python train.py --dataset="rendered roads seen from a driver's seat, with toy cars, trees and houses" --image_size=24 --norm="groupnorm" --weight_standardization=true --depths=[2, 5, 2] --widths=[80, 128, 240] --beta2=0.999 --eps=1e-08 --precondition_frequency=25 --max_precond_dim=1024 --adamw_lr_other_params=0.0018 --grad_clip=1.0 --warmup_steps=720 --weight_decay=0.0
Rows from block 5, named by matrix and row number. Each number is 500 + 25 x the weight over its row's rms, rounded and kept within 0 to 999. All counts start at 0. Numbers have three digits each. After the name is the row's rms in percent of the matrix's.
# c3: 3x3 conv (model.blocks.5.c3.weight, 128x128x3x3, standardized in use), inputs 54-62, a 3x3 kernel for each
c3.0 104:478471499494488498501519491534486530474479494507516522502454520517519493457499527479496540493458493520508521498490529532486511528486488473506503461512511489525529520501534488505495494484490492509461527509507504478468447495504564508487527518478
c3.1 093:521513469446511515524532495523569494571464472515513514507495490477522531466482471524519475510481492519506497519566472487502483536483466490470421484515506504462518479525488499557515501498495544533511481472519555502469507495498473484496498510499
c3.2 095:460526475481500518527524509532440581519518530490505510479491474499460481529559509508445504528508457475518505500513514517520500487545498528509500469475526532507519523513553505495507497507530487507479510509450472469527514528456457481504526495511
c3.3 104:502517508494491488519553477515481491516505467500456506537494554504476487476529515510516497502494540441490514530490550444490525492491532477500523496484424518505502470500517512474508468503513446497512496510446532508518499551491506492497532463468
c3.4 084:544512460535512544480481489453501526461517499489514464524538533438481501510495465556505492488506502525500429495464525493526473505526479509468494522544503479481508438484479490504499507497492499527476579488496503485512505478483509474449466484492
c3.5 083:479544536477518473461531527527530472497502569538522541476485466527471529493493531507502544519519521540491517510474545511500538489499505520508431506511504506531538509454527500521562483496500465527530559494523532498540497508483495481489512476452
c3.6 064:449506516486472474504471520485522529523520505518515459504524512496459513527522500495504520535477440531495508480500505522473518488507472442521466483489510487506499510496458526509491483515541504520452556511488514534489481479484513458483484471452
c3.7 097:512491499512510505474500499504472458535528510521468490497475519484505511505493518498504488463513498499484496508488473527522473521529461480510530483478463486486496508502528477514539520481508531480544496545501485499467492497506548505479484514547
c3.8 100:495521516497505481509503486433466478530480511479504483463480508477465509498500493549547523517506480516480493510502475495514498513518498497495506517477513499517507471489508500477535501531487526514494508483507547506473465490507495514498520474452
c3.9 099:529545512455508506534498521483416558529502479508495511516464484506497515504489490506563495481482493549515509474553492481518443537524566551500459488501515474490484484498505559521512449473498505488481511510522518509474468483491522488504497514525
c3.10 118:491479500465511484473517499510478491486486486499494472522494467488510528516470478478494502502510505503523501515469473519537535466473458534507527481470522516530479515476501447466515522500504506551528489474514512495481525519563450504494500487483
c3.11 106:510481508544508490477483526482482433479508541505488503493500488486505499501487523474482539494499447505494502492479476493514492492512552487544482506473534528490483505514510452502494496465483491512508537514533549517446529495514487504482508522549
c3.12 133:505524488500506513518506492510528453491466466513485501476458477537522548494477489520508496536476507492478545475488520525510484497516455494445427479529519531477497498469499492526452500506498497531474476527487522482473526472488507479562520542490
c3.13 106:508486506501501511497490472512475437491485506508487525486548507481520536498512486487446531531486491483519522503495519518476495513482494423518498505529503484465477514527573490489515508511506455530511459535469493489495509476474501479508510492505
c3.14 085:436522512546512475535504480582488434473487521493513498524508483496515489500486507442531497488485506528514491514490550520519491527529487524499480495484468487528514464493552499519469488516527519480474499508462496542477525517495553494479453489493
c3.15 083:468501521491483492477486492545474393522511453498540451473474499521520518516487503490483508540504481481499478519484465558481539468524511519533495508515512496475450496546536478468483530541509516512518446516475472478548477499479523513494491468492
c3.16 102:540491444496489501475519535512501445482469511520554567520503479507509513494497467511491470498486499500478513478470499503481528473479540519553491539503489510458505520497541482485501521503485460538526537526511504503464501515515483514456493498543
c3.17 102:497517464538501531474475489443503493505531527494500490474468494541482545477492535498512525496495536506481494508504465491501503468470482470493455489534469489539523513512497475511476511501471558541450489513480509461499464506484485497518512495501
c3.18 104:504517480545493505494478491481483568499512443513506526553530511478546509494517480506477471536507510489482495499489522516515531477459517528515508472476531513507520509477443539512460478480477519518459497489478513463503480522544530523492491463457
c3.19 109:462499483502503483490514482542547519523488482496486463524504520489531495475504477516446504499524482483463501503502507531509521492482495572500511519513470535508468532542499546497460505534514492583481561496518516473454503485477465487484469526493
c3.20 069:461509549489450530549514499536494471501460517545498515526466469521518504502459494456543486489454484513545498528502522470511467533467531493478541509508489566525511493541446492505482523505519507463547527489514502531497481483493516491510511502491
c3.21 089:447452494527491514491458533472568468505475520523470513528562477513493505484477495474504500528521465482512488464518568534468546521506450485472469479546516530533492497496518508466538504483487490470453506530489478520504558487522515531496477513533
c3.22 110:495494525476499488491529483512506487520545485510505496458524534506460505494491527563462527495518453510491473473540506485458469484506516448463518511522501505511514509482492497524501515473512529474497489507558502460493493470475502502466494540474
c3.23 112:484491510524478514524496496492490461522470516498484489510528488523508507533508510493467487513506491501525518509507533508533409490465504460442479513498524527483470487486445518520522514492508510491518481502466523497497531542503497546435515454518
c3.24 084:499449531524511491504480468473530484500490505551490497550513532491518489508480488517505460517514488447498503496488486496497505503520529476496490534507502506481499487485463536519495494497506524516487457485463537525521496469499458505532521534492
c3.25 076:470532523501501524516529491511476508474522503477542451523498477500522487490523516534467513424541532506477509526481488476517482488525501510524486505515488500509492502482520502510468492488513436532502507516457481523475500493497544520515491439511
c3.26 108:462513511502546518497511505539516485474495488524507563519539570553496492465502513492492507505502490486501525513531528476486463517470518511518504544472491550482494515511461478487508491515526491458516523496514502558477509485499476504518505481493
c3.27 096:564484498464514516509504519486490452472551520508444540468502547506490499519491482535529485494504517548507523493491514483537481510464474463522418512539523496499522512464462480514508500497512534489481509536477521516534504492523516497479512486474
c3.28 091:533537475496526492515473508478469538498453506515499514521457571474502504438485527485502487515482548543519490503453484507522503511520566509455530473516494545495490496500507515484501518453495518519467478506512511515485507514479496484550506514522
c3.29 100:532493496491515468555491467510489485515466506458472524510509459485464534501496505488509491513480523486516557491536478540491467563474495499489495487458485531525501502495438492501488477531476477514501518530495479514453503507502505497490468501515
c3.30 111:467515496485495497504463503450529531521520454501523491549472475505452495521499470525457495494496496514519503505543519541468454499450473451482505509516528508498504514452467542505467508504531491467550479509551502461507500500466524469487500508504
c3.31 092:477504469478477481485483517486480534491531530498488485572522541523504516507481454523482505462504477503503501530541518496522572533449529473481542468489497501498505519487516496509510533504490533437476506526459480466526473496497499487523490512472
c3.32 103:546495465487512477510523517480520482494488522513534533490478509453555461502518474489514509505452488505481514475493490475487518553458507455462510470500475535470508506445518490505517513548505492534503480499480514506493521514468495532515506515466
c3.33 097:524466502505512517502510515494475529522522491476507528488470555496504495521479498540511508506511493514503524574447574542495515481501480475497497489502505516492517540521491513488488480518481437575463483489455506484485500530510444484494515517509
c3.34 101:521489495514527546525530516498514518483493497481535519469592500484530493480504500472501516522507489461492481510468497541490487492460522463490475499505511488529529503481525547529499494522508511513449530460481517479485500486490526501487498505554
c3.35 102:530527526500502509481489493483473466502461513528518487507463499520492474505506538473498485517493470514492534489511505501489526487445450531483501532507455506462494463483481532491513512522470492507510494494524505505458531492486513505522494489507
c3.36 118:480497500505512540518527505487498519508466493515537535504441460499511532481491523488470495474502485517491520499477521439512490457498524475496517496490471488508496505498551444495461508498540479515502518470500479508504525544471451488527497570518
c3.37 110:522487492506506525511494478488564488503460491527532521544506522521551527503457493497436481483496496518546503493524548509519464519471478535507458511516513510475517517480461509488511537521468476491506497498451535535499506476497547543505526519519
c3.38 089:461528485491556565497488540500490468575548434472482534540454478488496530530482476480519495520493500452491480471488500486487521498517483490519529515436525473522500514490465505459476521529494456508484516528484512510482507516492512486497496509535
c3.39 097:531519526520521518528518487460505530467533557508474474476547467514465486494516517478482535479512521509519471446486580512447571523507534484500488495523440474488558468499498505496492466486527475530477528532455549508499490515495488518496528563456
c3.40 100:500477502501518501512470484506538488537468471467479499526473511480510497509513492480454508483531483508528502526505496510487512493526503525504527507491448506462484509466494494499491528515522511509501484508508506480508514467489515513534470501457
c3.41 102:462517540481541519508517522470466510471523464507507498501508474484527484487538514473506538456486530485471541497454527473495509525511470465474524471493481529505501514494478489454495489447547490506504478483490481496535482532506521500459463491539
c3.42 092:479481559518486502476515503501462445493524549495486472545523519461512486514500455471510493509499485498495439474490507501515452475452531520503471534477454530589470512452522508513505476499483477469468525501460506508518542499490517498500543494493
c3.43 112:519518524486501477466496511506512466479505471496474500485499501515470512533448535506530433501540530534458504509465511489535462471451448537512494509498477482480508487503501464477460490535468480520536477525464521489544482492510467534451478449476
c3.44 080:477509470465507468456475486491489477513512519497483534498474482494521503523538490491486514507459518484486495508515485489479541493455446476492494482478529508475514493450499543535465522511502531501497487560515517493511496467502512493492473495504
c3.45 111:471509500500482494525466515507522448485484547519481508522571469510499462495483498467502502467505529500498475523494533515450530485452516518479497504498536514489474461522543509461494532495494496504542501493552492562473498527487479492493476490457
c3.46 067:457481524455517497462506496536531503508538531515485488478514498502488506521483450503541507538455462499497496481523503497494451526513493493478512530509502465466474452533480517501523512528478440464475485515454494520516467531527496484489506489535
c3.47 105:464520497486515490483521495490489483511538468518535554490526530522479472505511491493440466482508497491480503566506474511497551496531479496521541525460471522487493510496474491467516477509501492539457492516523477452514514498501538517502529517529
c3.48 098:506497521526494472494497510482423498529511493489477509464464459505492499491513528509468543508546469525459554462487467477489497491506498503490492494483521538489551458518523470493513529513519539480556492502490508509489512483497485532523471492509
c3.49 100:500506521481508531508513521501513491489535510480444524506534475498510483511482509488534497486471498531509463488474500497497489502484565542527454519523519469502521506470504515481528466484494579460485481521491524501491494544552501460509492516487
c3.50 099:459510521501509514496526482533466491538500466530474512503492553497483471474508520456538511480495532497482498497496458536515451492526453526511497507488502509464512525516493523515512515545493498535497474532471492554482496480525487493507496494523
c3.51 111:459535491486507509507503497471502468520500509496499482511446525529497534464479527532476507482517523484491529541517479501498473470530530515504514508497451521490501510505548497517461473490534487511537513499500481480490560536498480497528472533553
c3.52 094:472503565522490512490519533512509446505482504475543516495461480519479495513515513485587472499479523518463496504456518462524526507496497471516492535482472507498457483505511502498459491482552449470480477511486484475519485506485509476537494486556
c3.53 103:486482457514502477503479487468507519506485473496499482541494497487511527513487517518457478501503539525487499472486498471495548478507461466483513468501488506539493486540448531511511481501502465490513530533495513513484509483508482506473496459475
c3.54 071:436513544483405478492459452534601472535472503455520505446498556476526489474476503477558523457500504501502521509480472541481527472498520531506519502524485547517476464482486497486490518499469555477491526529510522470496466469507501499499504485474
c3.55 098:536457514496497501541496485488481506522445470491512523541519491511520516496479517500520505487482472502526454524503498495511541483508496500472449524456503569534468507447469523519444482476535470476468478477561498535556481471492506499507514514485
c3.56 101:512500520515473505482502509520527520477496499494523511471508482480422475537501505504492485532444499478479521505470499508502466510466529489546505493473516501488495533501492469525528499490485494523482527471466562496481472476489501526487519588474
c3.57 106:516526501498489523529511501547534434457488479520481525473477507467491462497512532499463504501427476462524501522494462521518435494516465534453513473478457514547512514474509490528505492497498477508462507505494513499531483467462535482510491573506
c3.58 104:537511498491536478515500479517517501479495510497500469489428483531499488492517476496500489451541502545508531529507545473468486488529500485505467518492502454497526503481433479506537470511498497498514468507534566487484494490491526504515511521510
c3.59 101:496487499477499517523538480478446463490506486518485522513506506516515515518519514524457491509514482486522492493506490488520476526503491459461457503398461504507492526521478515490457501525535527559504491474531500545507464527515481498491520520508
c3.60 102:495515455497497515504518494502536492465480498500487496456521467523495524465473477474509477565500477528529495484521479484455520530544525422495492550515561475496485502491513461424512519504509506511489522510468452511449474494496497474503504534527
c3.61 087:509476478505505474501459472478508554485512495487493488451484506523544474487483498512528481483424494498500511506532496539481479543495488531480532480540522483476523470497498511508494469510457480466481480372458499546486496483526543505492469513498
c3.62 100:503502502501503509485452454493509513514514509492506488534478452536502487488505484504479501493485495513536527497522481497526488455528565498522492542490472442500466535500508490506473502468536514508518492512508503528493503501507503432523491508510
c3.63 100:496503505512512469469498478500480485535503563467510522472457480510482497471534522461507533474483500547473519524485480478487500506545496484479457524485495461511541487483473484508487520515539486480543479517506475532480500488483511500514503518478
c3.64 119:492499502496469515547470496463493503527483507497461497490516480511501512493502510470499527524521479530526467504523514499525491533483463470506511453494497474469510506495482514474494506510480517531467512488509586565492484437494514476492511533498
c3.65 084:493494478488505458502506512523505485524463480488439494465517528538537482490497532487503519509511461496524508502480515509501512463486494528492509505499485490463505468473517447543504514497499522474474537497484482498506459512490499480538524489518
c3.66 106:461539491491522534474478519461454501515515499533481477506480490487473469527500518501472494536509484483522516520474548484484520514537499483503513432486466460502518510517532473494484489494485533499485494513488504534492511497471472502510524480502
c3.67 071:478578534488489467525507488472560529484498505503510515520503482523509472479488480476520510492458520555521515508514481467508487533505510460477546512481523521505489497500449495488500532462482496479514563467518446576488498502490525455498495531468
c3.68 120:493556495495499465534480478509479481516498554509519531471543503468492547505461484525480505506487478493519521511505507565463503504499519502476460458506522540489512504476566486484486499514488518514428494520464493463524489568485506502542471531547
c3.69 116:508483510462517495508522502467493532464515532500467459512471550462481486474462508519528504540463550518499537559493470458496503518514476514451508526491507497500496474544500506494511518503490492475487476495483493489523479503535483493544506457529
c3.70 079:502462520493487498489528499509475545497491524499467479513514491477479466502514525468489489538490484487497487494478460515522532451512502496543458462507460509499539526509523478512553505484494470509520493470453501493500521540529501514513483512494
c3.71 090:508497511484489501499481550520485460487489511502484535526515503476502494483511516477465421515498528486502518525437500485483559467486485469456479490463495539499489515533491489472491503488469477490494525504470546509464546459489506454501484492521
c3.72 099:508505498531493478477488471513479518514495466495504516479504560455521508531500484486494502485486540516468507481458517509499476499469447471516481500503505499494449528518439506495510479522517526505489502503480480558464549508490511437494497514518
c3.73 101:528512495549487491487501491516514479479491473504517492524514500500455476481520532530489511490529517505478497532516462506533474518540512469485466554468478470515503520506497470528525499485477434515530477506472473519483495542502536523465493481489
c3.74 117:522504469516481490465509472469468487510466558482465490515491488468511496510534497497504459450506478525482520532471555525444479515470514436464444506513488517484526523526477473464495511522544515527462504508478530455473509534470463530498477535467
c3.75 099:532534506531500512515485515469485484439477518485467468490539470501507525495483470467479455490521497484520486510537486467492487487456509478461521491466526501519507538469544443491510509499473504464489494505500480498492508473534453510490512538501
c3.76 105:504503492513532496500473490537459510560479478539588499460535468485499457511523497555518527452479481536533451501521498507476540465508513527477509478497484506520480502447506506472570489501473513508492480472493489503496502487530481466522523506487
c3.77 087:498494519485543484508478523516485494501492504532523495554499531498510517473502494507488462477518500545500523514480474517507493470533502489529483531475516513502493509481500534468474485493443508564462541479463613523486487522477501486477508500537
c3.78 094:531490481537504459497461474522491533478526498499514497509491485501526495516496489494508515527505497481465537454529503478521495535497516473513474484516531518497566476511514498512481508525523545521479501451510469505425519491495543507531514509500
c3.79 103:482497472518528513554511508554481482481500509509470481501483506537540522530481511520444478533522488503535499490537439493505443467558513466505421574457533476501514516500479472524516517555495527495496484493532500503473468479493499478518529479531
c3.80 129:495516489508531483537499479498514505508476496482464486500484456520506506487498486491492499532492545511540476484508479484488531497497487494433479522475442483497500521508480454507493503535513484534494479533506506526493514519474508478515496531474
c3.81 129:482491500528525495478497475499485498509497475454495524560468524473534484507481466498480470494510509505519527506525464487512542536472503507468549491531454504472477466499511514494532490520518508523519471485494490484506519514499487501512531487468
c3.82 099:462506522528487479499492481490498493504517499481502505494467479488488518479524514498498472558526489488464504487457473458553519520446462467457511519480448500537548489550458478476499496497551501484463538456507532471525518537514460505504522545506
c3.83 114:505514474513499487532473479491480472515528521513498491476512532466501495502503495540469551530517546489491487543472467586525494505491477482508486481512493508499510501459513546482516480480460488524475472536537523489508478537481475511560454442511
c3.84 069:518476512508521551490510514541537501511478544510456504461512473528479536506512495450501469480483512526518470527460568509476528486492476537472471477545503511477460565521483498453480505465518562514491521492535487501501482536444493494456523485496
c3.85 112:492501492515501478529488503490533485540466468510499478499538507470481518487502504504505537506509485483521548491511506525512502445491465562538453476488472537477514499509525536481451485520493484538496473540478528543532501497521546509464490474499
c3.86 099:495498512488517462502478482495510463492508501558494463497499498533492507470482495505527472495525485501501510522530498485498498478535487513472460490444533467450524476514511507495495500517527531459482469506506466535471517479514505516465535487522
c3.87 091:494506533478530525515454485488499526524516489527489520516527491534488467478506508497523511528488446509484481462535519445548541512473498528563515506497463459520503493453516481500516511518514554505528458480468523498534454521535498459527510524511
c3.88 112:522516502488498510456503471535492446492467543477470506457558450488493512494501523474524518534528469546510494536484527518473480520462522505488492512510555510503531466509520486509505490484510572509487527502500478452540483496490500514484502490456
c3.89 082:507482516517495497500507486520494469528556497501503506497472527447537501509482517507482528584516493501495499499465525489511504468509533462528514486493489501492529508518494503478516491497505490531470511556482529441527494470504482498518470533520
c3.90 111:508515525513504489505493540504538498533529528509472466469491479505490524481517481516507471471463505506529494497511510506467503554548511504480440544500517506536510509514504522480532472502531510444461521532501534466509505492502491478563513523481
c3.91 082:485460487469464531477490473460495526524549474495507486497500531485476443501518498466484468508490546493477476515528464455493473527487512481447549497484501507516481502487481494508504505474481517511504566480468468533489501482503487493502510507484
c3.92 115:506482478516509495495504497495485523522477458480517533506486514498500490510513470568515508469487478522526505526542511482516461532487455500467475506498554503481455509442467500507484504483478491484489461502486506439549487500533473481481477532486
c3.93 099:470539496491488500508473500505484492522494499464484510475493503493492491490490499542550521501497533495481544486508504491507514546513501519528535510466463472524488490516485487486491489523482480472537518500512521478467540480501506541533512506484
c3.94 100:500484513489475482474499495500464444502510495511489495519502461517505485502514476473479503540462499487500492530474503508516547464516487520486457485475528518517512489485501503482521496490493470495520532484568469519463530493488530532488485463522
c3.95 112:502508486518493482529477508495579512478477492480488487508445507501515526507517468427478509496499503467521491500494505431519447524471515469493500555554507517489472532499536516496542515502499536483516515504489499456504469509492469439521509482527
c3.96 082:500491517454490498493533526526526542549489476499480503492518501459510497480514521480530471479470538510493525519518516429480495491523453513488458477508534493507503521483496472483505507506504557556485472507485517486505526476469473478477498479493
c3.97 117:510518439544495493527520521471487534496509512513516469510530534530494528490499512495471540467514497549504484487506502444521511466500501447518509481502489529481503489471495466476517485526503505553449480480516480489546517526447493523526489477513
c3.98 110:534502523461495516489498522508433503510515515497495535505450460486498494516524471512529552524510507522474489517515483491510508509517489525472482449459477491543529510504540495495528505494496531514509560507533521533453551507482504492485542563510
c3.99 101:514532462493492505520482503506474472499537547513463481501486501530482530529500504481433498456531514507530468505500509503475512510502443490465508544534519515522491539473496468549468493498488488460472495498530483522479480492515497511535501486467
c3.100 097:497545500534495514507488467482505476583451498489501465471525459518466540521512498514517502520509509499482528462490568473505501523488462501502473489493535519473476492490495529531431489502499500473472522494476532512549491462537495530506472491506
c3.101 112:522493490481512511484494493529516528500487565536516486515506559523490515519494494490447459479482505546519490509493541516515465477477489503516494484492544467527497512503526519524489537509474487490507499463470495469503491505470482488507563508501
c3.102 098:501508512518517503471505503523472523512534407503471537499504495509517524492475504492517481484492473496533439499483545542502523486469445500487447495479552495511479538531472480497494487528491489532526515504506515484551451503535515473513495474465
c3.103 125:500522487485491481501524510514493482530547484548494500449512508525502487508488504467515514473467465516505514482483521512485475489498470495494462483473487521523507512502440501488517486509514523460561511470483518516459518505481489472476505490451
c3.104 101:472486508499489517522492499516536553492470479460495477513522528517511495495507483521491433480524527535502490528522499489500494516531513425472491509506528465472424510494469491523500481514501497497488501508499416512480496480478511498528522548546
c3.105 106:517539509498512525490488488474507500486495493525487540510513518486525561479519477509488502504496504510491513510497452464504506515460498488494519488496496498521502490483499478508464507494470567486514466500495506508497498480484522503540520498512
c3.106 087:460490519487503499473507519471481510516479516480446469523464486515483427527492503466532529510486497496508505495478513512483543479572480553543503485452487494536466495496512478530530468468503471496491465509461491497490506565505498518481514490520
c3.107 085:492481473500497490494497495526489514478506489530496487523505508478503477526502508586476471456500485505482495499486527497513474541489529490512522551457508509459503513520466499497524517525521502507458499520454507487496504559473481484527475504488
c3.108 099:513471489480520534497510543507489491488498498531501453493537528505456507529507478505461499508504507494460472466506496516457548476476501473457525503510480483482559518490513521482493540514458494463547477499447502526503496492491466485508499518498
c3.109 097:491512516508481488488536488531503493522455487515509468491490528496491488535524477502530491487476517497482511506466516527550442485525523488464536496494468531515478471521483465531472490496531497524470465520492465519441490489487502468496510563523
c3.110 108:502511509526547502501490491485498535502489496492474456507528477480483511533476525483485525513509493481471483495544505473522523501479478482501481513497549479512491482489495494490499483496470463479489511538471484476471493489508526484480468475470
c3.111 075:503508512510535530543500507495513494484508501497505517504474527501454544471474466456494488507520483522488484478570512500476487501495471552545483490509500512491515495552480475511529498550483526512504518491483519475485471493508474497493537474520
c3.112 113:525505494497495492468520541479505553511472521524505507460537483479492513493498488505523477542480494500533483454491476508535468536470457496512479545488532503530489573473489457508507504512498482504470498491506461530482495485504524484481496500524
c3.113 106:475520501465496475539517483494512510495495534486482433500478537490491526506520514528550511462449485542517509504492498499491481537549482493464521488491495492537536515514511507532489484453491496454486437539511438486430498492541530500495506492524
c3.114 106:448505478499499519489468517498518489542486486478550474551513485502497501523465480474497473517482517500478536503535506474443531526499497495472492498447520524544506522475514476480477469520486522501483470531485499478515509521500481534479517485490
c3.115 098:535532447514490551506473467524492444459500470455512514503496487484516492534485488509490520536491501482515507504515484527498482503511500490485478478476495502530503523540447485504510519500507523521478483464516525493457517507506477485538543506521
c3.116 100:497475595475531481481495534501513490499498479488471483509486522538488485484510498547525496461540491542513514487513509514497513484494515535465469468481489492515502477528529517491469481503530451540473484481540517479484530489487463500501564504502
c3.117 116:506509497497511499508505513524562489503514533490489460478486506552503466498486515474485447531480540501493473517487517498526451512539446488442482519533538513503556547510556480511514490502498483504520555526489486486463524534515500485502494476500
c3.118 107:503483514507492484516462515478511465502497511496499518500550537493493515520497500499495500479517484498503466491428520537518474473500479528510472478463516500505506513501527521488489490502500494468521529541486518461442501513538558506437518520484
c3.119 100:464464510507516488505528492531489451482515444520455453469496527480484522532525513489515465484500501479519484510474490535491504499507546526501492494514517499478527524487520484490510520481480445547493496459560505493490488523510495505493479479476
c3.120 106:486549515479511506495488485504443471479480551497510484483500481541459479516518522528501549538501478503490493493507519464487488509510529477568524487479479499500538500506545501502481515544511495527481522474476515491537478528455473527480567494500
c3.121 077:506506501508495537483485483483472484466475510498506549510500476497526457471495468545515502497520512529500511497497516489497482510483509433542513498497497553526502484472545515493526484503497519519430501501502500481441519479490542495498502511532
c3.122 114:478508473498493499506486496491465493514486472515498447536477543496489504525501507518478478501502495478528538523482526529482504508514455519514524507468458550489486495497493488488490472515497511471522460512510466497497502543491511475500506538545
c3.123 069:447482529489478480509556490509509533524554456481501464487486461524515501526537479525477479494475457491501508529518438497468547471503482500506524535479506499525499470474487514502534492500509488478468465468492530492522480480547495521517565526479
c3.124 076:463464491464524497488504544501467481493489503502503483521531477529512486516503517520488493524465454493548512498543519500470490511493491485519532505560491487485516496518524481508509495518483476468481525503528482490508494500506528514490527518553
c3.125 102:511536497479496507498484505491510480504551457515473516516532425495519518504471538497470488512522446487515480461531490497509522547460511510448490506559529525508496470523502492503532502495460442475506512481533476524471538515532493473518498530510
c3.126 089:501507493490516489494517526502496477516524530498505478510546527492513542491468498497495486538496482503490504478485525472473476538505501533474538509522464513529542506504495542479499483534519517506488500485492492486508522487507488504502525512469
c3.127 090:525513485505476511548474548504495527468489473486501573476480509533516514466532508506464472556487540460507481472506452495509513547486521501497415517528502521502495552534502508505501523536510495509477492514512493484425475468489513523514512491510